{
  "arch": "convnext",
  "train_examples": 195000,
  "cutout": 0.4,
  "tokenizer": "char",
  "vocab_size": 15,
  "isotropic": false,
  "mlp_ratio": 6,
  "inner_norm": false,
  "patch_size": [2, 2],
  "learning_rate": 0.0043,
  "adamw_lr_other_params": 0.0012,
  "final_lr_fraction": 0.1,
  "warmup_steps": 340,
  "adamw_weight_decay_other_params": 0
}
Rows from block 8 of a small CTC image transcriber, named by matrix and row number. Rows with one number belong to one neuron. Each number is 200 + 30 x the weight over its row's rms, rounded and kept within 0 to 999. All counts start at 0. After the name is the row's rms in percent of the matrix's.
After each neuron's rows are labels from the 100 images, of 14848, where the neuron reaches its highest value: "lies over" is the class under the peak. Only what is clearly more common there than usual is listed. The data: seven-segment displays showing three digits.
# fc1: MLP up (model.blocks.8.mlp.fc1.weight, 768x128), inputs 43-85
# fc2: MLP down (model.blocks.8.mlp.fc2.weight, 128x768, transposed), outputs 43-85

fc1.597,101,185,184,231,213,218,175,213,205,137,209,212,262,206,207,173,160,178,219,198,242,200,189,224,246,191,170,161,213,217,215,235,154,228,193,171,198,201,198,213,219,186,201,245
fc2.597,088,231,174,197,172,174,220,212,234,163,200,191,216,203,208,175,156,236,190,188,259,208,197,209,230,180,162,189,186,190,199,234,232,178,224,250,216,202,193,228,153,228,253,145
lies over: surround

fc1.405,101,210,207,159,221,205,187,174,208,247,181,151,146,205,211,191,184,215,235,190,218,156,207,189,137,166,228,234,209,219,172,200,210,203,198,181,173,194,195,185,176,201,239,230
fc2.405,071,167,191,246,187,196,220,128,226,247,217,141,170,194,150,171,258,200,200,170,152,182,253,164,186,247,240,258,209,190,233,242,199,171,195,186,178,196,202,187,239,228,221,241
lies over: surround

fc1.469,095,204,243,234,255,217,208,138,201,226,199,189,271,196,185,225,216,202,168,220,199,273,229,189,171,212,183,189,219,171,220,199,229,200,186,188,164,189,167,153,192,185,178,216
fc2.469,104,177,234,187,211,274,178,230,129,275,187,207,207,210,201,189,200,218,223,134,221,196,253,183,154,169,192,168,203,247,180,177,213,221,177,228,170,203,175,193,192,196,200,164
lies over: screen

fc1.372,090,190,194,193,197,253,181,212,221,165,195,216,201,186,162,264,202,181,258,201,196,224,208,168,220,192,237,212,154,207,233,192,177,229,233,214,162,200,169,177,175,177,192,225
fc2.372,080,192,228,220,251,237,207,221,217,199,225,246,180,275,204,157,236,199,216,204,186,202,213,219,169,211,193,206,175,200,182,234,160,173,142,179,154,152,158,195,184,213,214,187
lies over: surround

fc1.732,094,232,164,240,243,186,220,176,235,184,219,221,217,208,201,177,184,250,210,241,208,237,207,183,149,231,156,227,274,166,210,196,198,237,211,212,227,185,225,168,179,204,230,240
fc2.732,099,163,143,184,129,152,277,190,171,223,174,205,210,223,120,195,185,227,262,187,177,206,194,248,183,175,236,195,242,225,165,191,214,193,260,179,182,232,195,183,190,218,209,164
lies over: screen

fc1.268,116,226,187,195,237,142,198,237,160,176,226,196,243,184,163,215,180,208,198,161,222,151,149,177,182,185,230,189,205,218,187,188,186,196,180,259,243,168,192,211,205,199,181,186
fc2.268,092,226,217,171,222,167,222,178,203,214,186,207,244,223,211,232,220,203,217,201,205,182,187,217,195,256,182,250,135,201,211,161,227,218,140,155,208,204,202,191,228,186,188,168
lies over: surround

fc1.629,102,209,149,186,179,170,226,237,262,177,181,165,189,234,183,168,152,167,203,202,198,255,189,141,248,162,235,195,201,230,183,203,190,233,238,235,199,213,190,200,208,206,220,195
fc2.629,094,170,170,213,163,241,208,210,166,169,238,214,172,235,184,183,218,196,196,257,178,209,241,241,285,190,201,169,204,168,236,243,210,168,183,216,188,197,171,206,245,157,216,218
lies over: screen

fc1.664,103,164,200,224,167,225,200,253,230,166,237,217,206,212,200,182,181,224,209,189,170,201,154,183,178,200,179,228,189,188,171,202,202,197,207,228,244,147,205,240,182,188,228,181
fc2.664,078,226,190,196,158,164,190,198,228,217,221,142,175,217,212,271,267,218,173,220,197,197,221,203,215,178,215,219,209,179,166,183,186,223,197,204,167,190,274,241,245,197,159,214
lies over: surround

fc1.307,099,192,186,221,133,208,164,199,146,202,216,243,240,192,212,196,212,234,196,174,185,211,244,195,232,193,137,240,223,229,186,197,199,186,195,234,178,195,194,208,222,134,207,203
fc2.307,109,191,253,167,152,241,198,226,168,258,220,249,181,201,206,182,260,193,225,193,185,210,169,184,212,178,176,178,204,233,224,259,208,235,193,177,209,161,163,161,226,172,216,133
lies over: screen

fc1.32,103,190,191,152,242,225,193,204,234,146,188,162,205,213,156,228,190,158,187,216,276,223,248,147,213,171,192,200,133,268,205,155,216,234,182,177,171,204,224,200,176,230,205,223
fc2.32,078,164,241,193,181,217,180,205,196,247,197,180,211,202,190,145,231,158,133,174,213,173,211,229,184,158,176,148,190,193,212,197,215,180,210,212,193,174,198,166,196,202,167,146
lies over: screen

fc1.758,104,229,169,185,154,206,239,202,223,187,190,228,223,182,293,171,149,186,192,238,168,247,215,193,243,195,232,163,220,204,154,166,170,193,237,187,177,215,213,258,267,221,210,211
fc2.758,097,176,235,212,184,182,192,243,180,157,267,257,173,228,212,218,219,240,190,210,185,176,243,238,253,208,202,179,208,214,243,204,236,190,170,195,206,216,228,143,169,179,216,223
lies over: screen

fc1.752,096,186,223,226,199,190,203,199,216,158,232,214,232,205,194,194,184,211,197,192,189,153,152,180,187,202,131,232,195,196,199,218,158,242,174,166,178,207,185,217,195,164,264,119
fc2.752,077,206,201,175,196,215,128,191,211,183,154,172,214,244,198,197,233,172,171,202,187,152,206,183,177,209,192,234,187,229,188,165,237,171,143,198,145,194,195,198,174,177,185,213
lies over: surround

fc1.155,096,229,188,218,115,206,215,225,201,257,159,236,203,158,207,216,134,252,250,195,218,128,219,258,234,206,158,227,212,221,233,196,203,207,179,182,133,218,181,215,198,164,149,215
fc2.155,101,190,252,164,243,185,230,199,156,231,235,186,213,201,186,163,267,224,211,211,213,248,176,165,219,188,211,198,206,207,210,206,255,199,187,231,285,228,238,169,201,204,252,168
lies over: screen

fc1.468,099,209,190,222,208,237,208,233,209,213,240,230,218,239,262,178,178,246,187,169,242,184,228,212,248,200,151,169,196,262,195,157,202,208,184,270,199,196,189,253,151,115,188,227
fc2.468,123,236,205,195,210,237,219,208,234,246,221,209,212,171,234,213,263,180,172,248,156,157,197,220,136,230,232,177,198,189,244,184,208,202,181,174,256,197,171,204,163,179,178,149
lies over: screen

fc1.571,094,184,224,140,193,189,190,201,242,215,227,204,195,233,188,187,169,267,209,207,219,190,220,237,182,178,215,127,235,233,165,114,241,186,167,172,141,239,255,190,147,171,224,206
fc2.571,109,204,206,204,197,213,259,170,264,201,145,205,178,216,228,120,208,243,138,247,128,169,188,222,209,212,165,177,163,141,191,150,233,178,183,240,189,180,190,222,181,190,181,154
lies over: screen

fc1.561,096,190,155,196,206,202,186,214,251,212,239,157,227,128,218,238,179,216,232,309,188,210,207,216,238,187,170,203,164,211,214,192,142,196,187,262,222,232,244,158,208,198,218,237
fc2.561,128,151,197,161,199,143,213,225,239,145,206,210,173,175,159,220,175,178,184,208,272,218,167,168,216,167,200,171,246,167,211,201,231,199,228,182,157,224,218,224,201,234,214,161
lies over: screen

fc1.209,102,196,199,222,190,212,215,198,232,189,221,202,202,228,186,187,181,205,246,217,241,203,279,226,179,152,118,191,205,184,192,137,194,187,183,268,167,198,158,225,175,116,225,195
fc2.209,090,226,280,226,211,225,205,243,199,207,200,173,203,204,184,189,175,206,182,242,185,245,192,203,232,218,206,214,193,256,246,215,241,262,200,181,218,163,173,150,247,187,220,161
lies over: screen

fc1.202,089,153,236,202,194,192,191,205,123,199,230,174,188,151,191,195,136,232,203,223,183,190,161,195,188,190,248,198,190,214,186,204,175,159,164,221,212,273,167,192,230,192,188,226
fc2.202,098,238,137,272,223,158,214,188,201,166,209,159,287,224,216,161,258,176,194,168,192,258,201,249,214,176,210,209,216,155,171,179,224,240,160,179,205,181,201,174,183,184,254,208
lies over: screen

fc1.680,095,151,219,154,194,188,187,170,197,199,150,192,215,198,278,172,176,235,247,209,243,219,216,189,172,211,195,164,218,174,210,201,173,180,171,200,244,229,209,223,228,189,187,210
fc2.680,068,255,196,201,181,159,100,217,202,197,237,254,210,211,207,196,171,188,247,264,291,215,215,148,196,191,178,192,245,252,168,214,205,207,183,205,213,207,217,246,179,255,142,224
lies over: screen

fc1.492,096,164,193,197,284,185,213,186,199,182,256,258,201,242,164,152,164,187,193,195,139,210,180,180,135,219,191,188,146,234,220,176,171,179,212,170,218,224,222,178,183,221,181,209
fc2.492,124,238,225,151,223,261,235,235,194,278,188,194,241,203,173,134,154,205,212,205,211,217,209,222,170,144,229,207,205,252,196,224,229,188,171,181,208,206,170,195,222,206,247,175
lies over: screen

fc1.63,085,183,199,235,202,180,175,154,236,257,154,230,189,246,173,207,188,189,243,215,248,220,195,187,171,184,257,239,207,217,217,213,169,170,214,183,177,168,182,197,192,125,214,190
fc2.63,069,233,226,196,186,178,165,202,173,204,187,140,185,191,233,225,225,196,190,195,213,229,179,208,194,124,170,178,128,168,158,214,213,156,175,199,181,159,200,210,245,258,205,234
lies over: surround

fc1.347,092,152,179,218,214,188,151,168,170,205,203,163,234,230,166,191,202,186,168,205,230,291,153,192,213,188,249,216,214,253,159,251,165,239,219,197,227,243,233,173,214,181,189,194
fc2.347,082,146,251,225,178,204,223,192,221,206,222,240,174,188,181,192,204,189,220,218,176,204,195,188,209,224,221,203,233,167,199,190,246,210,186,200,227,258,186,193,184,153,218,212
lies over: screen

fc1.498,090,220,178,182,214,218,195,133,183,209,206,129,193,197,194,271,187,268,218,198,201,189,205,212,206,136,166,220,202,206,171,241,187,253,214,175,185,241,210,185,160,185,235,213
fc2.498,104,136,134,224,219,223,218,197,188,177,182,181,224,157,208,226,193,218,243,216,192,215,154,210,221,100,198,256,224,203,187,256,227,174,207,187,204,181,167,173,258,178,224,208
lies over: surround

fc1.519,090,190,162,205,185,220,158,245,167,194,204,203,200,216,209,256,205,209,239,151,225,211,177,182,169,184,233,165,210,185,202,257,204,196,215,220,195,182,200,247,178,249,208,221
fc2.519,092,167,199,230,169,179,172,166,237,171,183,206,186,156,221,224,214,289,243,185,154,235,164,171,175,161,211,218,185,189,192,129,199,237,209,194,191,186,187,229,296,216,191,157
lies over: surround

fc1.318,091,251,207,170,215,188,201,168,245,153,304,245,166,188,187,182,226,207,122,179,181,226,221,175,197,182,181,218,183,200,217,197,191,200,187,175,226,155,202,207,142,208,235,232
fc2.318,120,171,220,194,234,137,171,204,232,212,173,233,155,183,204,128,206,157,173,226,147,191,184,180,182,195,188,205,178,227,163,202,128,184,245,139,249,192,207,195,204,206,190,218
lies over: surround

fc1.355,102,212,207,174,223,216,197,190,242,214,193,198,198,227,159,211,180,231,251,195,199,267,194,135,181,213,159,230,261,212,186,200,202,242,222,231,221,220,182,157,177,204,219,255
fc2.355,136,204,173,207,145,188,261,166,162,195,194,214,200,227,141,136,196,156,199,186,155,188,190,203,181,199,203,189,292,178,201,182,184,190,181,167,229,202,184,205,192,206,210,134
lies over: screen

fc1.541,087,185,186,227,188,182,224,142,165,170,226,210,247,218,183,213,178,170,156,93,184,203,218,146,141,159,225,194,249,216,190,188,239,211,240,208,172,228,149,196,145,206,214,198
fc2.541,089,206,117,194,189,179,213,194,216,141,212,191,165,204,161,220,237,194,231,211,217,193,230,214,218,181,226,213,231,169,157,179,265,221,211,224,156,183,228,167,219,211,166,152
lies over: screen

fc1.243,124,262,170,158,214,203,230,214,223,182,146,280,219,195,207,256,177,209,182,216,194,220,192,205,152,214,243,181,213,159,197,181,195,181,147,177,166,190,236,191,214,204,235,179
fc2.243,115,174,212,247,204,294,175,214,211,145,184,239,223,179,258,177,193,186,207,197,191,199,168,143,213,271,195,194,230,206,216,194,197,226,184,212,193,178,203,242,237,212,228,272
lies over: screen